{"crop_scale_min": 1, "encoder_kernel_size": 5, "decoder_norm": "instancenorm", "residual_init": "zero_last"}
Rows from block 5 of the encoder of a small image autoencoder, named by matrix and row number. Each number is 128 + 32 x the weight over its row's rms, rounded and kept within 0 to 255. All counts start at 0. Numbers have three digits each.
After each channel's rows are labels from the 100 images, of 14848, where the channel reaches its highest value: "responds to" is what is common among them. Only what is clearly more common there than usual is listed. The data: short English words printed on busy colour backdrops.
# pw: pointwise conv (encoder.blocks.5.pw.weight, 320x320x1x1), inputs 0-106

pw.47:121065133121126124143134190087102109159131120124106111146087107154163102096128128116124099126138108148083121124121144169136127138152129131116098138107114111183139104164095128142076104159159099091131174164138092129156086078068165149218111137145117169127098153150129081116118148125178128144148146146142107064098193155196155
responds to: bold; black ink

pw.291:094158192149171172125139136099129132187126035118131120122116147128133129070154116134069135168114157127118125088179130122107112141127122153128201178144136113138030157139133152120096158124154131168148149138172083148160133093167146132126121057117090129149134101131124156150169060139092168069108100181178162125151165115133112
responds to: white ink

pw.244:218124114128101107158124136150153118115117112145128155130122108119163094189114103101142130106108148105151184166155097124155118163123129146151140128133134123113099154096143120115112080125117126100081078124208133127114030199193151150132164150144120166189063126067126122155079118147095144112134184163108226151162182123121092
responds to: bold; blue ink; black ink

pw.222:123143134124162098128147174156158083106071122170124169145154116129069147128133100086113095146126093163123145157131094131100117110112120148112085152139099161123131092146114117137059144141123089139102090124181123092172118116089109123122085115144102138095148141116117058166137110085114101087117147148117180113062124207214125
responds to: blue ink; black ink

pw.215:117147144084136149129141162088118146176156056150155178131111118169122132120132210087100097135110161088113130117144080161139094155122135083111141133119148094151147086182095090060107101097093067170186141068131139161188130109154200106137134109164063086103086077136153136191124157107092091146137196140167146087125145141102134
responds to: white ink

pw.69:136150108041126151159201142053096144178163114117179083089140131163118135136138098057137099159090139159138206098127137149137071213137183200104118184136130102102161116142097139177139154175104073075227101130067115133124152103071123131118134165117080153150142098169165159127182161115158107106165116142150152142088098111141081
responds to: pink ink; white ink

pw.287:129130069173131138242142119154081062111123124108083110084117111075134170109109128107131101070152115157129086105120130154219131138118102114145147141047107116101118171153103143169187103170137145107098140140092142135159160098139184155093101188119135045103121118093097163106092172130149164130092111129158155152179114129132195
responds to: bold; white ink

pw.261:082128158091155142132114122131155138141126122122183133148099104101123169235189169136154165113082149219129171105108142184127062118124094113143083145078116114221126081078114111139119131161123069157145114074101086085148078142197185080130154146118136151128140070130164135198155098070109137130113126128153209095115185106126074
responds to: black ink; green ink

pw.89:116092207110107080119133138092095127146136147091133096144111130122121128133123214109139103100127118113122140141170139125101120167139118167171117107150245091109223137102118134115091158137144105127135114102094128141138149120154125154133051078124125135145113111124140122147064150084117096093127140255088112106146154125097133
responds to: bold; white ink

pw.120:124124100140149122085112143122165142102108110130110176137164154130089180143092178140111118128125131101057098156219127119067150079085131147119106178128164142124150128075137132146094164136152139176091058175110123141149171096098103079150081105144121107091103102123136128161165144140116100130144179132147147168164165174137121
responds to: blue ink; black ink

pw.52:152165073147121110129071130182122112176136084121204151115102141164158162176183128109078163099105183155160094100168114166191109153121106150144091143101147077164090147094140121128117140144160087074123149125131099150180123114110140094108154176205157117106078117113108154105107095165157153137180125094087115135161130122164123
responds to: red ink

pw.54:178172140130154119160063124128180201111049102135135100138155150106209205188140101133090091163090177061163157121136166131154156177169103134148091172123088104157124128110116121149078108136078077141122152126105113134148130157120125102109207182130141126108151148137191146151161150086157143118108156175109168110087086087122133
responds to: black ink; red ink

pw.40:105121139120088138134129141113095153103091083128255124118149149184115121126116145105137120141126133171122153169134148157119120146114151138117144171110071144168149109117155158164141038137119067120182058128167142133168123092048107142062142117118138113169173161115132172162122165130129111127128092147129143108112090105171117
responds to: pink ink; white ink

pw.8:074077147108114149151097106124153136125090150088114035149088133130081147128151119182151134131107114090198128113156145153170149150149102120164140121117123090125156127126110135099166107091146143126114128097143140080136168132148084154109099115178088046124062102148153144156089116083107139101059134087110158075152146096141103
responds to: white ink; pink ink

pw.95:178113122119140065123169159101126170113130149153135076067143117129159148155107162104117093159096147117100132143080115119104100087099119132126095180119151172101113147103136066107139066168124151115083115114085125208144107156130083146116140130187119159159086094173222097152140162112108098139091114133062159116137182067149149
responds to: red ink; black ink

pw.138:164145177128093159138075083082075145141107084090095158147157097183177135113087136070094147093099153105108077168107133221136129201109140186160094117109143172156153114116112177124098093117091156117134114118085086134147121101103125134150173115136181189154060146131161185107142143107136196162105143195149105094141140100109127
responds to: pink ink

pw.96:133092159158123116118177145166142085133138152165048116131068133141095138108127122096135056112123143144134134173171133083127129102137052170109107152094109082103118117104130118150109160175128120131104139090145162127199113110151163127112069132112118126122161182167087135129133142130172181169104067133111116089147125101142134
responds to: white ink; bold

pw.85:139130157090128083077170159097078158139082138133128095143146133130086118138073115163119150138176066074137138177135119137147140122132191080147049199164155151097140087083188150157114158091141112150118153110101108147114100146096147088181169129112181129082136131081116161178150132111176158200128110176166106129065092114137099
responds to: blue ink; purple ink

pw.93:173139109104145154128080107099157130169087132121095100142117162079143073117139169141133159104063135118143178132112119137170136061139138146120138134092131141173119067101102135119175081127145126130197153120144076137157104123106158108095101124134081158139143089141124166115132138172102183155089134110099160144106185092119185
responds to: bold; white ink

pw.300:144103086123121219107123095132141103128104079110137103104175112160091174124077087088106108077094147160096140098142082152145130177155112134097131105055159073109168108103163135147140100111134090129133115147117135124134146155077123175125132105078099128154118087104126130164127124144071138174098125130133134076232132155135151
responds to: white ink; bold

pw.180:115156188133131162130108158090141140120145144111132128155075149147098122117094117188154120113119112094097069151086090064066116118140114097116171120146084156143122138182159107147130122086104128161152114091148131122085161157159140104176138104175071126194116123148132145146132142144143118166154111099133161088142154117160118
responds to: black ink; bold

pw.56:105112092079125147131169175149127126144107110096192090116159168087129113139142163128155103048108128153162178125106119159162148153192125139126083138130146112098128112095101112130096132104178116133160100135172148123172109142136168127149161104138131186078111141161183184125114155142120159107132140142087117145160125083101094
responds to: white ink

pw.30:152193132127034096129090177129112200163248127132129111117153167148101109126169142115154188156138142017145156099193114165109147105094125091136116122149098160130145109098155118117138132128088191104122119091080127115101130145140140154104130187112143155122128115156096138160135137170097125118143116123140102125105108136076131
responds to: black ink; blue ink

pw.104:145113122080156131152169112095120113148167187151136122131122121150223157121092116130132116150161119125092149148118126112122169156108155144144131160110124165080134081098142126151106082139180125103082099056122138137136089112181117102090108100141178130089114125091147144138082137126150137089128140112033139100147144112217084
responds to: blue ink

pw.142:163093058111130124114181159175151115135120145114121082141056180117088119041124159086131157082094087110097155126131120105154127132134133186154120160144146152140159121111123132173132121089130122135131129103110106133103172093175171111092095165134123223112149107127092137109120111108158158147087117092111054151144162142100112
responds to: white ink; bold

pw.248:214148119090072155124110130123078176123168099153157155105132123193042160153093142128105170127075149127159139138182103121114158129151139126136109168107162125170124140112091117097106128188149121114110154179111086122127148134105145181119178100089137080093120145125122128150090125143153148143113101127166210187079164103089130
responds to: blue ink; black ink

pw.17:170142177070113110064155133119104173144159136100153136146137106123119121106129136141082123118169128091069152068158099112133097145094112121164085090140153120094093091069189096079104108151165152151117153072130140141096115140129098099161134122110174146124115148157161099159089132133148167134121149117103145119125171109104137
responds to: blue ink

pw.237:139144145137083127167132129086168127142160098141055127099145171136126134072117092110105134200140109144103091172116210144153157142133094153146130161164095142128079139145104179135135162122156099151150133133190143117159110125073129114107156120137153133162131126141069144098191116089156120109126121162121143107120088192171121
responds to: bold; red ink; black ink

pw.12:153154132066145135122137125091069125106081183125117109146058120129127140144084133145143150058147125096105092050117149163160092171134113143129180144136175134129148071131152120111148166101132159115145127120115079122089102114158172123123125093118147123097122139085123178087083093152167073071154149142059136075125123124149096
responds to: white ink

pw.153:114121129216141129135132119099092138118092117132129097112057137148093089081141141110136130078112128168098136133092150177151135171136175172056116130112064072152139146140104110171131084086159116023150082093139087150109119150139113109123122077094132107113166048106123077129121131040105123142104114161170082131141152092100180
responds to: bold; white ink; pink ink

pw.292:092049076142088122100089157112119106123098117140093175150105124101151131114068136168161097194063115088128199170131123155121133182140149108121138131132090097148169104196110115078120126131087088144090104151151085101119067118125143136129090138192150192068132137164150169130119130119089106165147139104121187152130188067095104
responds to: white ink; pink ink

pw.191:148181121052145120156124177158150161092143113112126157135150146108140105086091093123118102175133111053104131059165131168176118156098087088093186127162155087099161161092186136114160118122138096191115082153127159135115178100054136110133196136098121128141118071136120205158066135116120091131163132173148137178102105118093091
responds to: bold; white ink

pw.102:090120158154104106103119108083111135079169055124107051098145077094139143163131121180077135126147170113246126135134176167133094084128097101085075091157144158113172113141144109182075101141093108117149155159171107118150115126116116088129125110172110153144196145112121149156069161122136115123102126164084095133246179132126131
responds to: red ink; black ink

pw.62:155150158145123092123141144111158100133109148133141117152156109139176140128151156167109115172217167118156137093154085140114115080115093104108102145148107135078139109088131148076175083088129136120152203125101138175122173201147150127084134122159135144091126177172133186146131072135136163120180124155137150108160076164132154
responds to: red ink

pw.35:128154106089101148177142086081100150116082119161104092117146110128204130132115144111119094179174164052137079129127143144090134178146128142149123173125128151128116081138108137145110170094127168112118138128133098141188136046079121128117125102138176134119196132131174155146161180198163159141180136104096124080168188174104133
responds to: bold; black ink

pw.204:089116173095100151148100073124099164077044139122179133146107111176182070134111134225098109155175149106097139150125143122120153153098100113084042125122117192116148098116140141158082106129129129105135156112102143102145129122065151157178102131226136106154192127161164073156169116063114171155159181125120123169144080168152080
responds to: bold; black ink

pw.269:136156077092155106102130051114080074162104130120132121153119177125123156141141051089135150085121160124155095120174121105200074114108156147079091184111168065095133123159141093172127113178127113125155118117088126149100098159110142143151107143112133120124064117123143131114117125085097107185161203131126077143113122120184162
responds to: white ink; bold

pw.75:114116098126189154168140109160060179095099157128190088140113141130063125155132151141140112134146071106103118119144107183123058133157148120150110125145141119134131124152130116170101108125158061156106145129131169118130090166095148138074141119106124072106146168095087146179123095094108106163103135175174172106125141120159091
responds to: white ink

pw.150:176140128091142190126094125124160103125220080188094059193101137165169201164184135137096152139129132099094145151139109086175103137117111092063096155120076107125166118145108209097158097119125096165180167154112079077128076200118130096092112102166084131141120169129103159150155142115121100174149158151152127078163164128198094
responds to: black ink; red ink

pw.101:113124112130113172123070144149091129116130128113144081106097171210120148094090103092121169186151177114095104130069181118143133158194154154131146092152128069142178077100083123133152107126116160112152100103105101107157137097104158109097110168117118117151101069138139092134121085115107123078074099120121157040168079093102123
responds to: white ink; bold

pw.213:126189168124135142098092132111131140127136147134141119062138117138094154134067092109153121139140124147159166122113135181077095189118102134119123119139141121118104114134104120166120043106128136135147097117140111125153121041099159088200126190147110122111147149184141120161166116140114116096137155211061160094100073134210065
responds to: black ink; bold